config = dict(
    model='multi-label image tagger',
    image_size=48,
    init='torch_default',
    residual_init='none',
    momentum=0.95,
    orthogonalizer='newton_schulz_5',
    final_lr_fraction=0.1,
    weight_decay=0.08,
)
Rows from block 9, named by matrix and row number. Rows with one number belong to one channel. Each number is 128 + 24 x the weight over its row's rms, rounded and kept within 0 to 255. All counts start at 0. Numbers have three digits each. After the name is the row's rms in percent of the matrix's.
# convs1: first pointwise conv (model.blocks.9.convs.1.weight, 288x288x1x1), inputs 216-287
# convs3: second pointwise conv (model.blocks.9.convs.3.weight, 288x288x1x1, transposed), outputs 216-287
convs1.114 097:095102074165146159132122138166140139151118136133146123101110151127109146099120168126152122110122158116100153116078141130110158143115159126154144157136113139142132096123177150137130189132120115141141179111122153144120
convs1.115 102:129090130115144109125120055144118137136116132145098145150155151157148124124134152118087114159161089167125145155181129106104066115124143112109140158174100074163134158095131103120119132136118117140131088120180133111090
convs1.116 100:125128115142115134145120120102160145106147109133168146159138125139125143139107126126088160110098119146139121118139130110172093156131137065133144130096124108130126135151127134118129154122150112112138162150126160133150
convs1.117 098:114152168164133159118119132144123136129130131175102120122133144152112146090108118122123159167138126162118137120123103159055150124147096084122125117154122148189124125118147119106157141146097128150111085120113154100148
convs1.118 101:142144168179120083119135159119127118157135144189066094114138118118164101139111150135134142119121157137162117159162125149083121121137123112120146133132114143111171118149103092115124116120100116111149111120116131155140
convs1.119 102:176150133172134128127106129172105123115137121138096111130119155126130123133165146106099141119137147104167118179119138169112097122115169124140123129108191122109130144141115146119165135104090141141094110154148151135152
convs1.120 105:101094159122146085109119128154166102160125150127108131131145116116086091097111130125129113109122130144146136126176130124127124098160095141143097127150138143130135117138189101126170167146118118139108162138178136129098
convs1.121 102:114118142150117132088125127151132123125159129115155116147120155176108085148150154129130136127152111126126119139090105102104164092157100124102118118132135156086119101144146168122125145132074144096113106180145154139106
convs1.122 092:114152116108110122134114139158112146122154138120103083114100115113149114124133128149147111140113159151118137177189150076101099158116146123106134155137135137141157136099068122132128161150196161150116147133159138155141
convs1.123 099:132128120147124084118127131134149117120135171156168111154137130128129130122116122153117111148151107122166113069119109120142123124126128147138141121136139126111145130091146205071117150106120137144154157094152138142110
convs1.124 099:129120112127149118187154142126067137179114128136087112076138122095106137166086138118118138087138172134134140121090121094128133094127140167172139141113124155147092110164113145097132076095100112166117100160133149135102
convs1.125 096:135137128108103136119091153174096104150100129099153087124074079120123107099056153111133148093126137149144127153139081138133121100139111116122143105116145101139175112167130148143150130133136155129116071116097125146121
convs1.126 103:125128093118122137125121111122117118119119059167110124128140118121110137142128116121113136136088122132133129142143117152093120138116146128139135151107131127141126141137121118112189144122131117103132146160132109116130
convs1.127 095:134132123151131124150104100114179130160136155081108116120131126088104136141128121150093130093112156125121122160100104183142096130142104144127141137130133119144102148136124103108108122133070129161110142127116170090126
convs1.128 107:107115146112121154070138106163096163107126121108111149138116165143160141083124085116098069169130090162164131145138112096142112162106178145081121124129137091176136114103134134121122104113094131138151090144137148179140
convs1.129 100:126100135145166120106119093099082172109098139163132187185137161138105142135135139101080149163117156125104094141114132110146142113134173136070090121117119092109205159120131131115144135118105161112115146100117157152105
convs1.130 100:121104140084119152135162141087093124123183154150128109109115133123090120134203158096093153128123172146164123133113134133115127156118114114127120076133142140126079125123114144137080149116114120136101148078099130166085
convs1.131 099:138151092135122107130152124129117098113095121075140131138150102135143111134156135169168164121090102117100099088144125153124133134086071121126136129095133130088126139131087151148118085142129124119077099136057146135123
convs1.132 107:167102145175124110121094131134146074106148089113131109080119138122148095086095100153160111087091109132138096144154160141108115139143118118101102107117107128083156122165158166127135125141123119166134113132139167124124
convs1.133 096:118136119157103153158092122131111105133146113131092105116130127162175138138171139137168126107118062157126112105139121088076151122138123102178100136115109156083099159135162118107136149088114133109151141112156152139168
convs1.134 106:142111139120132122110083125121128108122125139132122140101136123167148111167147136106146144141130108116148117171155069155132145126182106147123157130112138153160123142141151122134085122125131134124144177122121112115108
convs1.135 109:141101136130177107149100153147162160115140111120130142137130127162116118109140162128136110137128137124159129163085101124110107103116138135155150099130098136112113142126152141121120151163129142110111149132118091165127
convs1.136 102:088112147143136109128118151144118142149112120119090133127180162143127132178142119135083145125117130110151135116126156117112143123130112121157105130129173148163084147170141155150151116127182109112135118126158128141112
convs1.137 099:147146125138075152124112087083121135135165173139114104115162144108120139146151070135124134094095117163155147102137172128109121118167136128167120175088133105113144112171116148082177092114140120130178124087117145144135
convs1.138 102:112095097087151192108145122074140174077136139130153177090119133164100183130142156096125136117132131145084145130110144104176107115164175119163151134124132134130126152135089140152142129131131127095119143158163120114137
convs1.139 104:139132114118115095114147160148138111156129193102151132105127124119122129144119150117118121100097150146144117153122131140150130127126119130149116126112117124132135107119124000147076139129126139152088122127103124141109
convs1.140 098:103107100165110143092197134130113106120125107139168089118132089116131098155176142135076135072150106153138133113133097146188103144122118164120174117119181109151163114144079158110123145152154160156137136120115169110162
convs1.141 104:134131123157130151113125126117139156133154122089126102129077142108141095141165101083120161101117092101098151121114163144118127132113097129139109135116140110132159138126118144122109097135111137084114102098096126124180
convs1.142 106:094133124124118141142077097152122109156123113147119122186111132120152103128133142113159143099159117091141122171130137119151123119162099152128160111139138115146164115137128154123107135156120135132071170122126122160148
convs1.143 104:127116086123147136112090127119077192135130129107112127077056168109103109113143137112126128132135153121131116121095127132113142124125092107128075063169141107110125140110113142127129079102146156106138117087147136144121
convs1.144 095:119068148098167135150154138085151145111130109113155137153166100160119172131134160158151115108090120126083097101122131120105117142121119102111150161123146124166130153157097124120109089148103187149136125129137136121119
convs1.145 096:166098173138143143120106140142157108111115157106151211139146157139097206155117062130148125096087145123055128137122139065160114103118135153129124162139143129118136116127097083126143079144120173112134118133116156158141
convs1.146 103:132143136104138138144123137123141147109113092121144163095134081134100106116120127109141157130114133160134138132064139132136123147131110138117096139113109084131118154172140164153092117182115114108138136115136115156151
convs1.147 098:123105116139125133197113123119123116140131167106124104131117134120123154158159147126165112145097145140155135141135153140119138123150096127119114120126106135163173129154121136097109098114132139146116141140134122142121
convs1.148 105:172110131110127105092148093134163146124086126149137124116138128087133106103097154125091150096121148134161177167115120120116139125084151113144131141107171123173121142129098116110116127156123110106148131113112111117120
convs1.149 100:163140131146134145145123120142115127124090141135106108099168136145151120124126160133113147124147149125155144128133155176122136140129119090131092102122151130128109146137152102128123109131098144160152129118130121118156
convs1.150 097:075102083147144158153114151112150139112140139104154119128117124105129103122167097137118141144136132133142130173112105120125143109081131131151079111122112146139136161147123125120155174161091117127098168154111158104116
convs1.151 100:122145105164124116081159154151158122114173126145097109092117091125130111144159091138163102161115106119146142145141187145115099104104120109145137120125128130156140136111125138147109137164134108132138144087129131134115
convs1.152 097:138106138124124135129139098115145092092174125131113080095162137095143148165129150128149149107130091130144102148137126115150113119103103161154123131155115171092078125102111169140119144136061123146125109169146115123094
convs1.153 108:116111134134134137133130118137132131133105126061149136134131125125140119128122133131128133126144102096125126133131138166111148129132146132144146150124151126128118138141134131103216143108133113113092141130125156113119
convs1.154 099:172137155152127150134165153118090085156146123135110150137150116170139178129131104131134096154139148118145119124138130159100103154077151125151150137117151126158149114153101150152128125123121144078173135115107143188122
convs1.155 096:121108078115064124085180117148130149121129130116138094093116135151104140139101149142170112094116155161171142100182145140091148164146151140135142148080134109147166122095120132117173132075120139086144126161126111182141
convs1.156 095:131117119120156135187135151125139132132076140120140085085158092119094113132089125137132101132143156143172134172145155130126087084168088133193123138154112125128107173149170123113141143170121162128152143124123116122152
convs1.157 098:145084101122148118109149149121131123141144143131106122122119164150115120137096117136107132150094114161156101110121171087144087118129076124104144146147158122157077127107151135123115070125141110137123096115111113156125
convs1.158 095:128150116144104079112090107152116179123157122132175115099155154109089143131132104136137092116110119125160118122164109104113095070110126158087135128092126143111139120101121125154142082156146140136158145125162077133101
convs1.159 093:162152140163160151166119158073097087187131119101138169090137152181112145188143137137113115096108104123138162111105118176125155127139111172119131152108116153117171113166156140132116148130110111154142131126121132091112
convs1.160 102:133120137156125133107138119143110130149138137115119099079142143176146149133066108137081091166145109092124142137131150129120117198153100115123125137133135124101121148095095124126135134161138104134123149097097140133124
convs1.161 093:154148120131150132094140123117135135104122145078131113096114123104165110100148140143135146080124120111157108146138130079121126156116121093144139120102112135108133129126092100104173147129140166118145109096126150156098
convs1.162 095:142133120110123148128154167123149130126115145081087113080120135122133077121114130121138183114170159161125135032127165082137157114141126108133156114142134127124153109137129107158170126139153151114122134151118117115136
convs1.163 106:132168111145125119119134114130136111109155103132012092132103117123085142144139123134121082148094132148126131118142121156124133140108116135171098106138158103105142126128137123105178122143133123106101115154107102116117
convs1.164 101:116125121146129147134128148152114114094130121147120112081099140175140165126103159116117131088131134113095165156141125115146095090110100131133161103137141146173140128156131138104125130119101144101137111216119137128155
convs1.165 104:111120131125142109117124149126141133145134129131136118131140098106123098100105136126161133143133106150131117127157184136134093134138158117164121123106131095093146138116141118120153110097150130136144121109110156105134
convs1.166 108:144105133111144149117157106147145140068140143101101103105123083103135109110098148108171170151100126144109121126139123145127106151085142144134131131120110109106113122173145155165091142169168121148129125106132133133127
convs1.167 096:136135135095176137090171127107123120114129153157100123159135148143148166149143126160141164114133109082154096179165091155151092126128119124132104117133115137092124155110164139120130157137121139124118140121110130121105
convs1.168 100:134088093141125105152120111116087110143144163112122097154120116121160080149141132105126161091148117134125103122157116152121162097123081108073106141147146122133146109121165169147115103151143119131115112133133097162106
convs1.169 104:121149143132158132163143106115143181108142138135117088150083153103167103113124111128053130128142132144124081103139132136205113142124171129154123143176150144126163151144145117147137132129133091142120095132088140118127
convs1.170 093:111187122152148124080128098106128116114153140150130155144118118119152123128146133158134100118127121164134125096136125108128136160109095153140125145138120092107119107101136154162136150108126134145149138090132114123113
convs1.171 093:127115129149127127122158111133135129134128160123105108099108137118143132123121120096135125087111120117124095112137186140081104112132102134152136092149119121144188121105102154146128147114123079093118148135126131160139
convs1.172 093:111111179157138130143130088148094147123113106139139134116112115108120153136147123097131123136130145138147130107159137168142132152127146089124114137165126147143132075094119168140113169097123128128130150122110119088131
convs1.173 101:118107156136120130146081111179152152092141149116123096112133161098140161171154126165123132069097095112123151162073137145144159130083145147153135128138155116113131118145112153135125140169086114095115098099115121133145
convs1.174 103:115120123112100175120108099150099137138136110133109095105117128123092127107151132154139104098145152114151134100116101123139163091154130104118165139106146154102131165128155102142149166160138114114145125130114114100140
convs1.175 101:145135087074134096195152145161117148122150142104141178137167096153158119119093130101149144161119106117160144174141115111160135151126110119164113122142136129140137131162101145082118145123104113127164124138110120140124
convs1.176 098:076117103163096111114135155123143103093139124131142167119159186141129080084157135096130170143098147103113105108111190181125123129099135134118130120108140130073126144125123154124156113092122117118130070111128146155111
convs1.177 097:132112117133115109128129104147154131118117140136129088109118144112118102135154129094171118106106083128153180187143134112150129134125139151098135155098126146068154136131145133099129117139161117135144156150134098127122
convs1.178 099:133097174124116149138119164084113144112148134141138133151122150160104127135115092167142130172124136136114140109143155146134154168165158131186126089110159135137138108109147165112134138152155110089123139093144143136146
convs1.179 104:120133085142144099150078104090116118157116108110135080132116109105094104137100128177126126148122110142145138096119137143095117154083088128106118166135128169106083121129052133140122110179141120119118141131079151126134
convs1.180 095:109137163123141131124117144090128122121115087162139117103126146127120106124153102114097148106130137087111153145118121149139127154137154103115151144156168133135065112155080098108115122126119180146143154166124099145107
convs1.181 099:099121143110197101114134150114184106117104153125139145146131165113102126180151126131098128144120188164138153123109108147089114091102077131128102111106143128140168089138153142161139116149161169101130106171152129102124
convs1.182 105:161111121169114124117135137139110127168121122101098132112154106130125129148127108097175111108152092106166155145142136117083166119132138118123124102109123132123140124133098144137102140162135159106122125161138113136103
convs1.183 100:116101145075156073154145135117134155085160118112140161111128161110120105138120121118158120152130144131106109165145116136093151117119127096134141141133173095124155127112152149150095144099122213134121153144138137162126
convs1.184 099:107158145119135100169144153167090165102137143157127132152115114104146131129117109116121099147137110202153135133140117088147150098137109124148113093102089126131127131114141111114140125098134143140117123142098102154156
convs1.185 105:093135119141124149145069143092115116108109121138133099132074150119130123152104143161165173122150130134112072115130103141138178166091126150111134142107173105162151113150116129128147143103166163142118091131156100134104
convs1.186 098:128104157104112136168105124163152141110110108114171145100122151146093132063150145157107121118142106121136086150123132105151121153113139105145134127135171102150130152134172158099111150115151123129166184172201087138137
convs1.187 096:099124120119076118163133119145128088148147092168132104147124145140120148129106122152115142133138107137141134140103142163192115135133162135143162155091134120145143149137116118088098148133114095133151140118130144128182
convs1.188 101:176134163189109157133122143121116204145131148126094139144167114116166137090087125155126125131122101123093105112123135122132133139151135090144131153114160125141115101154104131147143120166131126132117066136138086099085
convs1.189 097:135128112140124162115126130145154131128113128135113084159108144140106097089160147098143111123109152121141141158109159089113089132125100143108092140146117154150147151160137086155127109106151149122123117099177171109116
convs1.190 100:130116130102149090115149140121102148117102096137103140105100089118157081132135130138131147146159159134163111158125156122095150162158113145108109136150102131176119119143144124104131151160152149133094103090078134122145
convs1.191 097:138097144145143112111148114119142090126103139162084121115093137136150097094129113154062133127156072145101121107100141122093125127106147187100140133164125103108130152122122090126116136099142121098135142134139114167139
convs1.192 096:146084120115160117115112129116099097161110131104141135084120133128145068109110088110132122143162161122149127116125154144099102136140137131136126128156149126097123128167129118121120126131207127054128146076147167119143
convs1.193 103:132126155152165145121190170134153157116128128144125130090117131157101138120130144177145089158108105146166103139102144120126146138124133128129144126128136140106135087136100132115151108156107128109161092139106133139123
convs1.194 101:098107135142134164092129143130138114139139150139142122093165105148148145112157101158102150161135111138156159143102122125139140132135113104161093124104132099154141145124092132166134150094170082095135122098133148130132
convs1.195 110:146084135137111139177132148125133131151123142104158075182147107142170117079125128107098121139101096094123114170150156123132103121115115087143099126089128114118169111141134138138171132126105149107064125134119129125109
convs1.196 102:130145103110138148121140095147116144104182171117134133100112129169171148158114093108119140090148098070108112111134137109098114116145112101144112108122102137137105125120133118167130121124116157133154144156147137129137
convs1.197 102:134111131154099143104144151141100126141138121134154140127141103140091144156141132103089100136105113112131129151124159174125157161150160128119108146119122145144108148128128104154104144146093096117096138148118144155113
convs1.198 102:166155152089145129128113110150161163163137125079131119178117121113136113111128168150130154128126152109170137143124123090119136113142113113080127111163137107149130076100138103173095130107164128169161129120124094153086
convs1.199 103:114108156103114132117116105149098112123140138110108136147172113124149127122121118096104159099151118152104094151135121117138161119145147164127124138091115093104122111146143110127107132137163137123136176095171142180145
convs1.200 096:137124124145173135123134111147114112123130168116142111103121116120170117124153109142131156117107133145134107163097176118084142130134153154124073080182140125145103114099114157141130163120110138114125137151145106050140
convs1.201 106:181119116131129139137126163134124122174156093107098142133125095135147125115115108115121131117100131144103120144122127142137138142111105121141117125112119125103124124137119093168144133142121126117150177151129151126127
convs3.114 098:114124105129123120159126149150130130111112132146138144126159113142107091137175177140100166115117118130138115100156094102124144148161162115162132138110101161121154142119101080119113182125137095184096140131140102116145
convs3.115 104:139098152092147136148119160148097113121142071133123131105152139122141157146129148164146129184147143133100132116169155125123136136137116103146125120197128176153115110152173123126125137148138169159120138128126128135125
convs3.116 092:132120119161083079106118083157169117121089104154135132131106133139142135151143132172117151141112160144120124155125161099140172135108173137164126110094118138101111150136143139114186120112164148104148093121153180150164
convs3.117 098:108094112095128137113150118121155073096115128119120127068145127129099100109088135132127106104132100153123114116151104156147125136117153173126116109113140105131127115132176077116064150162127136086106152128148127070150
convs3.118 099:118140113129138124171153159137117137096105095143075120102111131115139061085121170085157120107094101129112160121131119139161106118151141123112075159129142102094127155122125143090151112135185107153120131104100119161111
convs3.119 092:097104133116134141085123098126123107117135080144127148125109139085137150096102153123094141113112102104118111117100175131125128099156147152160110134112152126104126097145128104155116183097116142112145155127135106146141
convs3.120 103:126127137118101125122147143098097142147093136140132098131133125144144080174102182109119146153145167108124135145143108112121144133136123136115152133121087163135134134124150150091126138088118148120140078086136147135129
convs3.121 094:140070110131116148129148112096099145149115089131153146141130106089164098127145115150128102090144150133106104167158144089109152121145181111122145145129115151137136112140141135126085135144138133132138135117167152098116
convs3.122 094:150141134148183138121116142143153127145119109154117111153148173132085117162120108153149145122146168085165081146139123142152124121072094168145124153089122132085063084125139145142135123133133108088130144142091142124108
convs3.123 103:102139142121131137150122127114114124126137139159133135144106122144138120134159129144137146135116153087130132127136126099124151116142147129142117106129132143139141125154112164190128133109097120131068132149123120141109
convs3.124 099:137109148179104123151139163145138120149122134138096168123084166173133107109144130100145138115139159113120165130159146120095177121117111129156086149129102133117110130176124155108124139116116132187127098127105164137165
convs3.125 098:138118142142085153143129081181061153114123135150129085151101124091156138124155094121131148138129124134135116151108140143109127095145172108111144127120152116125132115132178127113133126118127153147108140163168098195139
convs3.126 101:111125100091143117111135112124141142130138098108138139116125130151128136141123121148112108143144133128111133141123123125128131108116128142101121113127135115128128145151113170196088102134105122146098118150126114137115
convs3.127 089:152116121119115103156131143146107118178108154154135097127117112121131132104124165105145161116120082128113147161121124101150126129150141144131141118127129155161119099100159135106183111125116084098117110103119125121175
convs3.128 102:137115162160138140124097099116131127081158129133108100161116146102130130113141123081131136160133143120140071117129082167115131102143103126157136101155153126164108172126139094130114110108134155123136167120125117131144
convs3.129 103:129117113137118097093133137114126156128126129129178095111107162063128115160141108152149142159137139125133142140161116097144122135175134139143144149124161147101103143112114168117106117143129123111181140135118127107131
convs3.130 107:124125141131094160169106102143136083110111144153073128109078085117120094148130088113109103109160101114136097133102138117103180131110108147130137112090117089083122142143118107124129122103129137112114137165132114170112
convs3.131 094:109132121122122137119152149164118065113171148110084138103141118107134133119124136127091177081085109116170164126141118128171126080149128157141103110161150154100126117093108126132129121111114136093100167125149140104116
convs3.132 105:127146079102143153130156124097150163153117127160136103132138136130134120172120122118140144144090161122136136183100169135105138191143102155162149085122135140089132098113108144110158134117129106110142127140132155135112
convs3.133 089:077128113140157087127125176118130153117145176153122128144129127123100150116126140154132154125122130114140126128123084134107145116165116130127102153097147123146119092091117113139099095137142107121149122097162118129121
convs3.134 103:109127133163084149105149120139146157128123131132136140155140133134140115037109093095109099147138131181108137151175074102150097132140112102118132108109116115115141113113138145144098119166112143151106165130158107130147
convs3.135 104:112116149111169136147155072103091120116142105113092142165129134149113120121130125060109166108131123137105091124136116177134119137215088114159113098122152122157135068117155148122116141142109163146144137121118117132098
convs3.136 102:130103123125131140132138164062161129147157141125121102152141120139126159110130132118123144089118116139087110152149100129142117150128177116098136123131106114110132137098112109096130131143120130134180116120097144116120
convs3.137 095:124165124167119117148147117142148144094132127149136146139132146142099093065159150133093117122122186121159113121149129116170133154115147122125076113130132113136165138127131153153089123115122125092144093154070114104133
convs3.138 100:139090133081102136120097150077123148125137118112137132074124147092144111163092134122152143159134149120150109170151134126112172135156102124115123133139157127107107128149131091143112133125131139134106101137121114135171
convs3.139 115:120102118119122144137144137132129127119127237060138130135129105121120125115157135128135145132073133122127133146119141131129116131124118137145140137117125137128111108128135137135118163128115126142064125132137141123112
convs3.140 094:113119112174120112110123107115131124103121139137108167109128126175147108099158152094143120112152123126106133151161107135133121123126124170089119110127123133083084130165162145144125115134147167134128168160086089108118
convs3.141 104:160115130120154124072118106148147133111133124140115144124137112141103188128151105111144123124149109145123141151116132150167101124183120146123107123141121109132199162138135134123155137119139110121112114177138137133138
convs3.142 090:187105157147129131133140135131158135111154103207112096166145094146123138123153151104123161104184150152128120142084134112124101116161111147141129144121155122130132112118118152119165158154137140164092142138135121114116
convs3.143 105:157126158123129128098134134094105137150147165146140107113067097141090117114123169159114124136124099137130226143132114156134148109161086129127101130114138138124120116147149105115102150083085104137109151129114137085143
convs3.144 089:102125127146115112147160115162139105097118112142101153137116142137123103198103150130111140118113121117120160123118137136098096077075107125086141137126110100104165066105148122117140138097133089128106109137106127144153
convs3.145 108:176169094132143120106090139088096120132142133176149168109107167085126129117136148098109096110139148135143117126166119144141119108135132120090136124133105144133145151126086145129124101143098130093107112103143121169118
convs3.146 097:143097092154153127115152134168135115130115097125153168153141122124105172175168140133108109106081111122100147148139111146102137143117152137143132106115111134117120107133101138131115128151100132184103140101138099127110
convs3.147 099:111131116130143109113126086155161146110104112084149121106103138146125119150140135137138110123135126123081142138111097113118125124127128119132129133105181162141154092128109146160157078145153151164063113127093060119145
convs3.148 100:168137098098184162116127137125109117142105102127112117144135122134084116138156116167120126105120144172149093104122132127151138126201133146098101159133182153154131133161138085145104158127136159106121170092123131147118
convs3.149 100:096219145111100133160113120113105138132148132139088114126108119147127128121136134182149131160123092093153150127160144121151148125122126142122098096090121135082106135135147149133133158162152110095135102130146153128170
convs3.150 094:133113098120141110142078116131153117135127168148121136123106144113080140094105142144138108209143106143104159163101152104119126131150142142097172128110128131081118146137142112119102141133111102149131161156125158145134
convs3.151 099:114126118136158128158135114095109148137131162113108136129158126152146123150178116130129154098098119108181095093139171062140164100116180061138146117107128119093139089126120116150156120140118133096133090157077191087138
convs3.152 087:125155124088153122123151090127139085140125135089088112146138118076113117161107099112132166109113147125125206134096120097147134111121115110128073081146158129121142104148163097140096148125092121127102127119104108122144
convs3.153 118:104138121138123126144131107132134136123105134194119139129117121136115132140139133105137132119116129120120130139124154122127113123150119115119136123154136124105126127128121132068117107125121161121151122116126149135146
convs3.154 098:118062112150122179123139154132148111137083131129139088111099154091123118117096141087123146182134127138085115149132134113159127139128114131057133145143108142090142132133122169127147127091110090145133079097097177151119
convs3.155 100:116154104125126103096122109138126113160130140134118146133172087109158106148126112103115110142127155138169126138123129132098136156139117117127186155136111150108168127095121167117127133128107084155088189150150102138136
convs3.156 102:136122109125147145151117153138125090122149117143156120160089150119122099130187081092099082145089109138122117109159112140112158154103199145081117126104157145115145116116171126123127180114159137120105108141118153121138
convs3.157 096:125154157132113133129114101125098187093088117118149129133151102124111115077117093092127129158141123118154150090114134130138105144170172133155124156119150092062130089121130104105127162119164094135106126143109132115118
convs3.158 096:139114122147145153098133145175098124136162121120125139125153141128131124115111108143152121124127123121145125150128183074093153154149127116102128111102129127150136174103193151118141152126165096127135166093090114110088
convs3.159 096:109144148137127128126102130129136137147086098126095142132124122109103127120120113068129125081119109195110120079125087123124114089122097094166101134121121102150138131128137141140140138133144114136119169134091134144126
convs3.160 105:161142094140119114107130142096159121125123140114083181132131146146125074137145126127138074113158094135165133155150119152138120107134115080129109155149156139126083158100138139111133164126114112131120127152095169137127
convs3.161 098:131084130121127113103146144134102087161158112060135085116101132078099134139075130130109109147122142148123106080078134117120146128133118099102151139166129107084171132156137085102128116153095133146090103095161138127113
convs3.162 100:160143044099122093124119119141108167143153150157176151135083118095106146105128142103084152142130132154118106131122157112168158080115146087131174136136121152135119147128140138113109100100137146120141140153087176092139
convs3.163 102:126123154126129153139139093103133152112099174163173104130122111112157088133100117132139161143159132109109127155111115138113110133154099119150128164116126148129130116080154151099164112120118086157182155179132136116142
convs3.164 102:116125118101132138143159114115125119131148125115088127138173140163105139166104118150119116141103159130118138128114174154123096157134149139129146143139135117066147141117126144096138126138205100063108125102122138144084
convs3.165 107:135165127124182123111159115099108149156119127107146125118120135147119145194141124175105098125122112151179114115127126131125153122102150106144083112162156153133133138067114122115151143116124144128142141161129121090130
convs3.166 104:084103112074120134154133145120113125193130107122123131156116135133118128123096122175122140116056108158110148109132144163107129117157135164148148111116157146128117105143114119127104128129167134193108130139136085159101
convs3.167 093:139177123143160111138151119128151130147116121145140130148103134108123076166116134160105137138137135159095128093117082116122121106111160126126149127160139135133138116180165130130118136078137144140103166136105098133170
convs3.168 109:146071123146110140115152077108108098100120134109133129110133108125135153042140122151119114113108157138107157136103137121137099162145114077177094126156094191116121091127099112118136150130146112149132159127108157135133
convs3.169 112:100120152092153113114156149158151121130175110134121151127128054134111115128124164187060153137121120107138138120173148118104172157104149122152109137083098100112091169132139132145118124111135090148130123128099140155149
convs3.170 111:103113092120113121109085124118121110111093077134102082121114093117084107138105117123111140112165126147086119159110129147113132121129088112115132117118157109119102122136104104194142088171151120120100132107109149141125
convs3.171 092:100110127126145161182131118140130098148106078154139112118075179130140070150111112129164104132126131105121115107120125125161096099120127121192153139140155102131082161134148084139142102130177138147158122135132105102100
convs3.172 094:107118130106123127128173128094135133168131128147104147103137168140115097134151141167091159126142157146105113137167138163141125132116132120115133140128099153162149132134132109131163137160156115090119148120127142121157
convs3.173 099:118101181118134134144150103114119124125123143135142119139100086131142099131098118124111117116127132138182072122110165104134125119115092157143123121101130143133100087157112085136141157117103110115150147100081118124120
convs3.174 099:107148180090107158117140062094139087111102143157103133105111110104118092142153143117127115166128092149141104147155137098086103168125072170097116104163111133124136135123122121123138130112143139102143123111126132093139
convs3.175 106:194129176117122158121197086148130141132147141134167136130154151150122138132152130139104099126075154139177154107113106134135087129096148122111130129120141136121139167158124131129140105114155117123142135102144130176119
convs3.176 098:112108146105134128115164130157105122125152101138148172151181145178105161141151103075112147123131116134132118138131109157104129101129152083126127136105156111101126160129145191098143123098134160135140111083135112109171
convs3.177 102:143090149137137104120116123086140131141084118160149100111152079107148061131134160139163078147153156126126142167124148089136095151189143109101131156158118127110113170154109140153160126153106124135129102090111109161119
convs3.178 101:104152149131165147163105119139179126127126106151141146143079082147154148148126104148146116168118144138105103101098124140104114148117098104139108138166121118110107129101154134127143119100146191114079104077154180113127
convs3.179 102:130110130140094152130124132137160124114141106158116142163123147145134115150153088126152123139144138152148112164109116148147120127173160145142109112196128154154157139135148085120108173087126107084113169125126122131109
convs3.180 101:153124124135123115136115079160132135108099135116137128150105169128188119142136144144116151104127082129115119098126151107118093114132126076170144097125122109118138142149138132132089109113098130118156121137129150053089
convs3.181 100:106106135147112131111120150108123119125099161126110119143122100116112122077099129200122154128112100149136102113091131178148096154142109099138108107133108157086125117107167089124147111124074133120164144115145174131142
convs3.182 103:136135126148144116132189146113131116133117142105109123114134106116151141124131147116102089107164138123132124174103134150120156102103113115152146156112174116100168099137168125141148129121151139120116132109137146093153
convs3.183 099:120094117142104084124109097111099116121083135126139105105135111102122133121108097134147154119117090174174119151139152101107125146169163134108123095129174108131152145156127109130104149095124111112076124126119135194166
convs3.184 102:129126142122092110132135133082109104109129092147142118146116105156183132107143103153065127133111113104117150094135090150123106089119113130099096123125145111129131106105128134117150141095118156064107173147092133171132
convs3.185 101:164147145112141155120115113134083106160124153139158124130142151118099116130127130121173104134117126112112091149170130098113139173140083127174124124114112118117139135162133157133143117123153129130146157069107172060141
convs3.186 105:128117135131160156075145117171103134125103164085161142161154133139135075115135084119132121120121164145136120129141161115142114118151132112113165102126120132138118113093099126114099138135168120155145107100141121080145
convs3.187 104:172110161108099143113091135085191107148150103127111150136149133131126079104124128124124100152145117162104139113127140152149121142144154068109163134169116127146120156115128170118120150152126097081114116071123126150110
convs3.188 099:112099115104108160130137120122128117144113115112114126134110108117115162148128086115115096155137148158155136098142146090111143145104140127110117123114152078088140148103133119114137144109091161119106076175145111100127
convs3.189 106:145107150096127096117103118130158118146098111149109083127147108123121139115127107173099111108123128122141133140113121147095121112145147113163122099117171160131115114116144125125174157128070105120127152147080144158138
convs3.190 099:157089129129137120115117095151140100181136148107127094105154139099136145145142135116104104129136120165138140094119159072079148114101104101110153128122143135190095163196189132148106140136114134131144147088141138143133
convs3.191 097:113129124125114133138145109101138104152104127118098145166069129156101107114097062146159192151143114105132141150143123123137142126107098115150133149108120155152119095105115161149167111091104138063101127161105157116117
convs3.192 100:100137116130139133205132153161118117131120145134137108086132136121119159081131120147156124142091104079143104135107101162121114149123127189115093118119178114158146172122140138147086119080106119171124144142148073127137
convs3.193 100:130118157133091104118140124133155115150115127099153123082109116100140101138153132125100149129113149102100136131083106154121147108145139136125166095161140105121150160124094161140118180147152134124138128149105086136102
convs3.194 103:207103102153116139169123160099118146118137145103118158119157168125086145120142163142136126139123150092150114136161150121139151124156136136147085107114152090162049157128127092141131116071107139128121131142132095134092
convs3.195 109:112074157142147134162102111110132137183123198107111131098114129180148126160160126114119118111157110122141149124150165139122128135132120099165147117116129131125162148126129154134144104121111133148088126118121102111120
convs3.196 106:139085100132122116134120203180123113112186132140131144100120149143138095144087133104111122158133129149111122177158086168108113133128103101158129131106146149118139126098164128113129102141108118133136137110148093108139
convs3.197 094:083127140153122121116095123145108120071126169163098091118119123155114104126107111136148127107091126153164136119156126118145114099143129118096124101104137131117127126157111140153092087109108150121200159174109130169161
convs3.198 101:125125111174168123160141173135130148130126134048100116127123122126118157146118117124174137152104139139126135128119162153109120145116147143097141094125161154120142149129120128147121134134125113141115153102132114153134
convs3.199 098:145134117132112111155113136120108109129109122135121146160086107130117141150153130176128120156145121140137111117129138086131123141176100143113144134110138162147122141139101133128121100099101104113125112142140105129154
convs3.200 109:149140158156119125063140088148106142121116145120118121171162164168146154139135137102092166167090139129142099128119119161134125088170120123157079134142105136131149137152133161146109129111161137136156121151109134111101
convs3.201 111:133115124162117121124122119133110099102133097190139126130113107123117127110139158149131128128089115114158113113125150124128109153153147119126125139133122128136126113159128150041130149139116110129110122123129116136109